A small segmentation model, trained from scratch.
Model: 7.31M parameters, arch unet, norm batchnorm, activation silu.
Training: 7800 steps, batches of 128, held-out accuracy 98%.
Data: trained on larger renderings of crowded toy scenes, 90422 training examples.
Rows from block 12 of a small segmentation model, named by matrix and row number. Rows with one number belong to one channel. Each number is 128 + 32 x the weight over its row's rms, rounded and kept within 0 to 255. All counts start at 0. Numbers have three digits each.
After each channel's rows are labels from the 100 images, of 14976, where the channel reaches its highest value: "peak at" is the part of the image that holds the peak. Only what is clearly more common there than usual is listed. The data: larger renderings of crowded toy scenes. In brackets: how many of the 100.
# convs0: first 3x3 conv (model.decb.0.1.convs.0.weight, 144x144x3x3, each kernel summed), inputs 0-143
# convs1: second 3x3 conv (model.decb.0.1.convs.1.weight, 144x144x3x3, transposed, each kernel summed), outputs 0-143

convs0.25:158083152124173100132127121116086107093097130122094098148127087104093122108142094171173112078128057108113139162084076087135145086059101127146176088091098131107101156131143127149144117149194067151113168129060146099088093083083112119126054098115063137061108079114091111143161153119076097097071106164142108100143136094112101088104141136106086065129143118127101151149125063143137114140158132122056148097168170165118081110100146149109150
convs1.25:097190117133096158151047130079127110144153090226160161146130115136146123161105150117102121118113159120133136110091110135103106200163106113125114114102160093084099103080125154100123066141118123091165079116132138121107165162158139126083142174158125120149126201123155162128095125152153163161155160108070156111158091127136080062077107077134123159101084107146197120132138188140128099074140149173116138187085082127107150065094181104162104
peak at: top right (38); top left (32)

convs0.98:052126145193108127083145153110074131056133143143098154161160140155134122122104130090105142136129114102148128094125157077054093161121173096119089171114081075132103108191089089122158116166093092115080116109123129139113105141139114098084051128107117142071131103070064084133080174157167132130115107084101094113113163192138122119182125083165139095108117152096150111131088122132110093069093127128130123138132120150150193070140158062122087
convs1.98:148150164090135138087131102117151105146087077125084161129134177133074133119153100104104158105105101127113162090124116138146127131067095174137126127108125161110150094159167163116128143114132120151142103106144139042137137148090126151203186133128140093143077118206099069116160114146108098112157150157055164098108094076128118138101084124148159170165130179093071203100181134101108106156162124136130164132087131091079057135161064148114203
peak at: top centre (79)

convs0.103:154097110107118170158124066138097127089117108144060100113120165129099128113108172135067124147093161157180086139131116119121126111115106119089132107058105116116163133100078198102183068129069130097142125064059118200115155060133093143117165170115147146090203103109139142087114130083133117122110178141111132204166128132115081135073099088099071118114096137154117106119104127105135094102175103139117112157091134148093128150117123183162065
convs1.103:154108159112144181137117095099050154168081079122098141088109098157194175158163147129171188114147106223117151152082144092129164067168080169161109107165097148151131099121091087140141147137128110105089109116145112086118091143091102155120152112120113133093134167106111151169150071131098120175152177104161163085113128135119113156109116164172113169094147097199128106160115113077088123123101164148110119108161109113074178167130123149199074
peak at: centre (98)

convs0.44:150102131068116138117126063096128124122116094145087100158086178046076099117120150121115141056089129132123134090097096121124139061129073145103126064084086118121092141162136159098144103113163110162105094095115122071076138124135133143120128126178105153083166101088063149149120131113154099148093155133136081144081111147117079093064119141142105059088101128117131117147027118116133135123155118108057130098092103106099119164091088057137158
convs1.44:137112137132105190169166133172156114083165114101100194117113132200159153146194137164154114149132138129148126098127173065087120099108115166183101146123147107170122118118087184115160184147161092117147107121133121081157108160086104170142178183147188095113100107149099154156135191139126102116125089132128129116098120140122144085111095074135117144066170159123162167185140158128129110089101121185089178133184126126112153097143176197117047
peak at: bottom centre (100)

convs0.105:136091081122178077135219083113166113150129174133069126148119109106112137132139097191241157113125100085095133123157142099094102141085107127086124147143149068119163141108162134107110135151107115158114143141172129146092126080095103122103159104143149194086142103127177145152113055086131098198113169095131123109139064149190075127127155158125129144149119081095098146117149121114099139152091117104078126101081105108079145129118103042116126
convs1.105:153116139127110108092119181200149105146153091127203144086127119135135120115106103207104173133109134188193105073099093154106060087128129105093120146105182127091119115162086049133121160183107142082142107082120139161153126175130177131148053098164158057113150083105118144128141169157095197113124134135117132119141169099103118085133119134162146114086085118126119083108154095124128088135124097140144081139097132098115059073130144186140110
peak at: bottom left (100)

convs0.66:136116085126111125067141117114134122150119092068128116098130092198142121099164086116103097232138101093104101078115169107165135121121163119157161155135119094119136121149134140179123165082064097139086162098139146106102134107126090122122087090118129079153062109098133064113132089114142175142092134138119144130118103110083151125183167104154120122062099137110077147100151128067166076040050117122091079122113170125112102131165104097073154
convs1.66:114129110123118107127171183116144132119108121157179154206124157088120138122094092208073194122117107184134152157111149151167106114138100075109213093139065107148142135112167150154125106120167155130192077141158160123163128130142133153099146121139080126133141103131185154147124127140128166090166168109109077099134153147185104121099105175162094069159136099124138086122118104170101195148197208099112158111122065146117157118083119152159158
peak at: bottom right (54); bottom centre (46)

convs0.55:091142096176153035124091134137088159095114095116130115148069126096080127117095098097120130091085155094125092197068156101059112137167102101148115104074096129089125096121085167164108111145126095106154127111147060091156116110157133115124126100135173129066184136106152158132136095119110115180106083072145101101096125114104095113103133111177096098048117164055118110169072091139083137113132091093138172116077142095119103120119083104106142
convs1.55:129079107132096223112120147131160100100141144146143127149162145138141174093134095105138111098124120111092169085132115163126108070111181125152097105097145166113060134113119183149116199106120063118107146134115130143116149112101152124122106120171129220141073136124119165163165162169124134177136098144154104120126160107127149199110095157113179109117166117116129136154134121188111119091113168209023165164105063109135074176111150100130120
peak at: top left (91)

convs0.28:142131125108149144108132092150147114089186072116032147107123068139086080106145127141088174061139109121173191086128126155119144096072142116098121075104103116168183133111122159099102128099171141148057083112165144067119140160127179135158147137134124113211129123112115161159109138127146136115098090156065085138131093182119155060160137108131083127107156119109140107127095119143146118126106129092058141061063152163134158127119173116182130
convs1.28:121146114103163146128145098132130138090103170096163158123097137095171101172157105188104172165079112089114159052117169149124082111169144175140164133136114115108155097141161090196102113084133084086069134102140155082115092150116098100130149086108160121108132114055109148130163132172074133183138129146116134117147099102145090114080143074151172131123092112104134129140166091113176116080167114136116114150246174093134190121179147180156129
peak at: bottom left (70); bottom centre (30)

convs0.42:137134129173111116099121120123136107160115128152142188091189125160174153172157112085093208143082140137106139086155108114169077059069145099100153120124076189064114150152094123168133122153140124128112101095117145124131094037129143126095177130151134159145147158134127134191185071168187106080100175146115165086080112170162098146094182109117126114106133131110128133138131119123164100126090104101163191168102152117200129095129120098150079
convs1.42:103145134105130074128137113098132088099143136117156145127079189114109082134107180139178111111161112141146086155099184171108140197164165129133130091095119095163158128132177128129079155122113176098134161168136077121181167152171124147173124077114055106145170126164181184120091122090145097144147087168184161141148127125097093090148107110132127155192151114112063083137100114097168153108176153118137115053150210152085136115160120097104163
peak at: top centre (59)

convs0.15:088105115091136093082164184061081110113110074126157106118080151149119063127137108103075151132100098084106132202118155072141084078103105115212150120063109161142078168098070144153107104112140128143168086128115117104184082134143148136134153110175165128139143129126110117112137170150090140137097117126055071108130130132063109140078111145133134138107152174074176116153130128130102119079081096160125133135154149165212164116098121120158109
convs1.15:117153037122079176104121139157119118108116162126141195173139106100116112176142141059158097136158088095128132069149110162098106111115178121141147084135149071114160101169181200153136102105117112081095143144104140084130165141100154094074181165161106213121132104129158115160083091132108106153079083132178170101158127107069182107102103124121125156095189131091157126142116146168111174134140175145123159138096167073164126110105106149098111
peak at: top right (37); top left (32)

convs0.74:133124046107188139073143104120124097122100162082097161115141086133139133101109121076060135119144136097124142087116170210123093119112131144108093161126120095087119115098089148148191164156060147142114181110215151072101084094097170128094139084116175134228140105114077150124165096146111147145135137159127086185154147146100148094077142122148160145149135154095122145096084105110164092098099068105130160081151114146145147084136143123137122
convs1.74:132169124057162141185117138122187120159149077111074118120070122117138082128151047135141156111088035089093056156114129129121082086120120130097205084104159106124125119118144149145121111103140139144156141145127179131114160191170099130138088071097099117079142098095142141104126077139064097109100126106087157084153122163080084167115101038136129143130150155115070095123144142142135093087176139095102108145115160131109109142120173136126109
peak at: bottom left (63); bottom centre (37)

convs0.19:105108092093124102090100140113126124109130096074132145116056110120173113153104074097143182176080128171114111095155163126129114086124125036123123151152119146092158097064118141138110195092142136115117102104136147112179149079071143123094116125113087169078142120094157118109151103144148116110062125066153067118087139144146033119147137114142085103090137178107125153157093178094143133086077079133087137117153104080126133123110073082139065
convs1.19:156172087168121114109148122092156148104135130141053082137179148132086119134149099142095103106107110126125163144143095096123107110097119182115079123138114068183154166100071210123113136080086147160168116189157180111075130158183113136177180122139213151144136087144098164180154114089167162132214122159130149127126082126137163131116107133131151110161156107131173088128113118215141131100139147131077162103091160149122152094121168149152161
peak at: top left (99)

convs0.35:143162104098168163128109115091147122054113136081072149133120094146087119141098179094153079115111156123126127081067131107029068088121134135150102074074106123115123090102114167108162138116113083156151142104121097086112119136112150150113128160116163099087117113055149134102156163102112149136134123155115093082066103104153067111097132101140071128095173114117081114128049115099074127096075101127187056135146088115088132118121090131095087
convs1.35:100130123130114055164127161133123155117172121126185136120149077129098138131157051159058154099077080116163147137096115169138128164143156070155150143157192091128121159091072140107133145131133113144131105164067164097163089174149157145160102167152146128116139128156048121112091099141150118069181097134125149182204161170131167143192086152179114121074093137150161052126156147169176140152131146167113149159151132114134130157122109086141129
peak at: bottom left (86)

convs0.50:184104151112103133158120099065087130109100089117108045103134155145108127161144202110092134164090133147156105086102098127148112126090089105069147090033131130108122113111101173093109110105099104094148110123088134197068144073139066108150151121079134110103114098105197168070082170100141101103101158123092123143148108133131123085117113130135101181138070139220095099127086112137160115122147137142119104146115137149086163145120098159154071
convs1.50:128148106146125170184170129140043095136131126146110114108136110149190173136143123110152162139195163192159148197109145129121148089148073135188127106147137150119131127090108090099172118104114146127098154156146088125159093120143123131086148154133192143122171197124105150159146114137092156156091129154168135143079126098137105120081088128173171127105176145142154081101161100053129063126143128173166134096202101131179123159083158181156058
peak at: centre (100)

convs0.107:044098107072087080126135106047114127113151078135161135099170145120096125165126116136139109110156143157115101163150150119115160141101112088139181166133116080068135115145142107140104147123082141133128075139152067219097142121127123082072123111154089157186109072141106120137122121184119163141111098080131085071080154153162089144131128080115138139110102105204177105159116119110144182076063083127109107072155119090148144084143116103105126
convs1.107:173174109227163143113138163160060136148097150110121120091199156135135139163074163160103139215107158037184152135168111102131084096113140115120111128186149162120122122118100179111119125139082142156167156135126173097175133062096122178124168131096108152159087142092118107150136145098168113142160169175157132125156136111093120105118200138131154117155154164077105166127141137120164083169173171161136169105139151169158133135153135157112155
peak at: top centre (93)

convs0.54:130127119100164175140176116142100083110134121131122126121095150015111123104166142128113146002103093180129139130135098132121174120050091126126087121065106108115109108115141129109141096138111135039127141155084149071116133142165125110090087135148103117075191105093068144146120121140140042110074146129126111099108130131088152130089127147109088078159100132103111168126130129141125128075101096111056124088082142113100096140114121180117141
convs1.54:094182103122105158102144140135143132128144136142109114138151073171098141209192149125195175237103173127116110103101123118092147145113175129117120088129138116157179118119120166157107106121141060140129130098160099117105108163142172126174165143135152156153095126139154129103130158129083114193164137129172126145116121178117126069123118066152160170100173114136140113146139093152132121219100155169088137112168124196152140126099160198198088
peak at: centre (57); middle right (32)

convs0.137:140062093064188116149110142121138125101055108099097112065117097074163139120137144128136131135099053114110159090135070141096092128127148102096133105163134105127141102192090087121129134122125077137149124045132154076071141099063113124096046110117146105126136084120102132121119120061088118152059073111105126173100087124144100121155114113110135145094155083092122128091135139132148072100173157120087069125112130104099165080127117182099100
convs1.137:131119201171029173106142112126155147140119138157179133197109073131110131168126087171090111076087199136137124116100111183174156126129126139163125123106131122089119118055140192099129122114096193173105126153146119118173166174149112107096164185110105127120139090079130110096101136163144094131153147128156168194178175095145112127132117109130179143119101107159139123160066124115126159125081117178086197127140119187114114145133107085105098
peak at: bottom right (100)

convs0.41:172128087141155103094099156053136110142100107125077083089101088146116108123116082112148107110125097079125129142062099092152169103111171124134127072074125106078127135125063120128127119047138113110123057074102117080153141141074176128151109090141178152138124076083144135096097154135089140127121095176131126078123142108110103101109142102117096118179160160135119071156161136108094093062115074106161128152100063111111117060112060086102115
convs1.41:116130113139126121160152098184158140103180114099170135207132169169158137180128163121077086153116101140107081173133132106125116164195126147124128146086169186175125117080168186081078122122161133125098143182143116139137109069173132146108170149202191188114136109163173114156126080140190148166089114120184102133129154089146166132133110159091115066163137134144212137117116127174150165156122139111156144154109170144136131098114112134187129
peak at: middle right (100)

convs0.89:150094118149138117082166131071116088125105084166111170198134125115048076186109150138085150119105147135125131122169120161127058152095166087123178115069125094126104160101065109134125119096121120154159174133119131079150124100117111108132167097140121122096125142131099154093112104120175095131116116139133120118094117123081149112149120139149087117055210096037177127131158094142179105106109172126126147159085165121210140114163103154042156
convs1.89:102129075108146130112116120100146091136163173101144114147093147124145076089157081099152114121130102101091155050153126146141141168147103123170144146215099078126147081099132117180176139042176109126088111136096141112187157147134144145129122102171083238101100128108186111099171139162181152098123099135107067133112135106148149132119164125114082119135215153085084079115135164115176140164125153163128115175121137145170126136131137151153168
peak at: top right (71)

convs0.100:102119125156086138099101111081122107114136080106091161096150132132124172134131053076084115098130142076153107122134086155201137124162108038120107126065080124091141081159114142135084131113113137089108128123118144176207123084105178113156137173153173150102091109096185080152138192123117103090078146104102168078070116113168141152182115118084144155152076123143108106180134098137114093105083109112159164178111175158168115133161131106155120
convs1.100:214175153174172108145114165155094110166116108116141117128111148141133140131136150144161155118134169122124124145078181122110160116156163164086139170187109155174133160181138145193117103188134102116161136145100122096159132105110139158132123142072156105089144132111074078177099096117144198110144145087184176075063200104145158135111154119147142086083195131125180106112126143108116175173138159132124115073139152167063129150171181096096134
peak at: bottom centre (91)

convs0.97:107165128160098128098136078114137138157140083115178137068192145102177139116122147149161189117128139107157119142149156103110079146085168093084116170180127116120123175098124089162133131195142224136115121098153137117120152103142158166163141107130103090152164141127113126185164125168146071125120136101172130132128188156140169140177187165158138173153150113088148121112184163143149153122122173128047046149147166187121094109144142158080181
convs1.97:130105129070080147131107117157112083146136160178158163167075156132077062162117128164064105104112143162091079110145105107154123130158149144122131130143093134096088140200176087099118091132200151075208130126172107137174124115112128095134087084125141126158117097095078098099070200121163133107133126077104122179100144125112101074105131185124064148100064135172081103147113147118106114072132137108190148136109122102122120133112118080145094
peak at: centre (57); middle left (39)

convs0.5:152072101103145177087066123115111143090117136121087142117148089099116120101136092147063138159103157112116195109100075166113121112150108119141166091090138097151137087115052098123190111088153124130151103210106173067150050109069143120176125129100135140199128131133129109127100120118092127125148150129101106076111105165102087059073132155132089109160139167114104108128106163168118102118140127138115172167133093176148192087082101089185106
convs1.5:165162097116113160153145103060131087155138172146108146151121121117142075203145119097113163119154097187078133125119179128082105097162129073149162056101123145089139163169114126152136146103122107129110072108160166114121150183109143139068091162137157136034068136136179148104144106180144111173117118142143135128091090155102112147157164112153114160113121111091130096179134108165182114117099082133128123139211202110145088151124077183153095
peak at: bottom centre (100)

convs0.91:091068114155090148106112156119139087082102090171136121049109118090063096101151066122142086109090123148145141047057143131140139081108113147107145061123090114123134135102145141137134140095128071125107130128123137080145156158086106119154123117144139139101101106083097082162108088163102046092080122137040108048062173138092141100187087119126066128117087136098139130145170119129129118189123125116121133138121134145145104127077125109100162
convs1.91:167133150120105181136109072133061156112111119102157114204115113095154175161157149156121161123131137092163115134113152122068148118142081135118188107098151175086125184129122181177110132163116142127149094152115130155109191114085152150087126164103097158130080125196108167162162112146121143088186091125146130138170099161116068160096160130061174069117139176150191115139108067147135129068093105153181164149108166140136149129185123121167095
peak at: top left (100)

convs0.10:117112127155138145092114072130130184102112176101144107164134143107115096166131085069125092121125091144122102086206110086099088110139108073073116101068128090156135144134101122130130090050129145087158107173104081164175148125072134139133149138122118160131089069128084055101163110094120130137132123147113058049065102163114120127123146164109091137079096129157192127125177068118129147105119135077084143134123136093118194109161127081127168
convs1.10:105099090138163151148111133138088114119099086109095181151161188153125182100135178137150148122167175102116142190129097079117134124078095078126129133148153115069127151102152210132127125161144152128106108093090130123110169038109185144144102111130128119100070064125099086187109085194141125133185123131156169139157121079122181091141161084118157090098116142171079155096144098191116102153095166208127117146143144156114132158160114139095131
peak at: top centre (73)

convs0.86:101144085161134121120116096120157120130126136064110110050149114172111106116135083131149154167107029112108106157188082088127067084098128099067104132121108095159116126174144090139169156152118132153111118091080115160060134111146092136068129107119098096130158117073175108124109120066090117089090125149120071114072111123132054162201125123142141103172099133149132130134099154094100123154119086122097051094130134091082116110096141081085112
convs1.86:115046146114083104124115118136106135160159115162118126166168160102149184117093139099087145091154173158107137172145120143157150186105165109107183094151139136087137139105082149154129101153108141099170106171147168112193159125136094098160055131121127123107144072137139120113098158136183129123139085152094065148161132179103119131081121172101163138184082142103167109074070131157142141099124149183115154147094114189062117121166064112103211
peak at: top right (95)

convs0.32:070154049128155130139112152110086104115118120076142144132116137141106125138100129107079173164154131127133121185085136092163115100151062113121148123134153138093130096048136124154108131142085130096095107114150094096144109148073147119153056085067161131070137090186143129121146106127077118097099107136071086066082111078089101087083071073115101097144184116127121102141090166165089095180109121144138097106135136193111107103085107166077097
convs1.32:152108117096069089122114112121120047173103112180125088149141156104132150087130106140146108121110100148125120170168069189110143094121174089127099118073148104091128096144117112148104118116100142104121122212143160149161135141166081126116218207141147152138104169109164135118110093114175074099071113115143134176144131165119119146119098180114107137119134152101137168117211065129116138073117153108144176135097098165201130119112133048132088
peak at: top centre (100)

convs0.85:129139119150156138072148103122112101130130108173098178166173162114114090148114118138062156150121123116137146071138137116096128073142166105152119147157160099104105118086011145186148111154135162164153074137167162074125096123127166155132121089188129131168151125080082103155120131155136135182118140072119090109138155154108155132136135152158124127068098137042145171130165124186142150085087172101039125079096184119186107130124130130145148
convs1.85:108135069093127164152110140137169102121144132099188203118093180096106070148162135169162188106115100152140099138118102127068121117144134105082158154093126121144087084178195100102107134145148130118112135118159131048123180157142094092125144114074137183108140099143081115115106124188140121131130166096099090109086134172090080128127145093157113146081185147080088086128130157139101126084127136090112098157158155089193138111220129130075164
peak at: top right (61)

convs0.33:138148103151147108147133103083126157139143140105074115151139117197142096120142097131141119228098110121137114097090184117104081127101104124171142131112099101186112126126188123100203103137168112162176158106112119116107153075106153132107101130177214132130151075135072111165107133172117213156084155142147048112115091096136100088102140117140082114121133185108116085080131065138107083087101074130117139194091150119140136149160137150100116
convs1.33:053098134122108154105098144153108087107150109106154123104102164082120094122127091146123174110137160093106120075116127063093084143146116095084146062118170062124094116125109163184054145095098101109098101088118084143169073163162159092051172095115138113120121143130175176143142141158100098181174066075083163137089146104138101075121112121123084140110132125131172087125155075151135108146126101148172115142140139067144120056094104159134136
peak at: bottom centre (100)

convs0.23:113123109089115087099104159159071096154105158153148125067134110108106047133094109147116095127137129075103142095151188097181091133121105116068158096103100191114084180131132085155084138156134087136136144124089154097134129120144122125071162157130102138120088164103084136160153138117102095115153077140064095054118135123142010109189082102108137116159123171106148161118109096120132102139116140171152148159056137059144156127083102108114132
convs1.23:093125122156135155127193089161139125168127128099047128089084106116132167148147162147153155144134082110133118146133125124125123117173105113207154105131138102124151140102147175122187135149042104113121118179158110121203090095137117111168132158148112123094127081170166132089129060140136163111089134170117107137145077097088147211175128093191139102123153078102141127087131193162155126173156167058144148081087144166161094116101113092145093
peak at: bottom centre (98)

convs0.9:134080142093137115078100084117110091114145087122158127117100151100119143152137114123080146110115103122114118148137125188139115155111141127109117088180065113091165110111107081104122147198088145090125126102073131100095090107094086120126057059070123162180113131150056127064083121122108121140112086101215082115116096096114060080147125141147173053174116106095139129105102152152206150167116161126169103146138150134101082128134123147073128
convs1.9:090083126137138077187162100082169134162109173157114148119124121143131077127120103132161119153098121152110162114141130115142127148096095082126146148082124127101110101097118117151136184128148113185133146199180179075153121119158177117139146158134109120146172088141229123118109111164089165106103115139117096156102105135186119128157110173129092236121110139191156175082134088097107078105058074142134155165118090089186119143134112111065115
peak at: bottom left (98)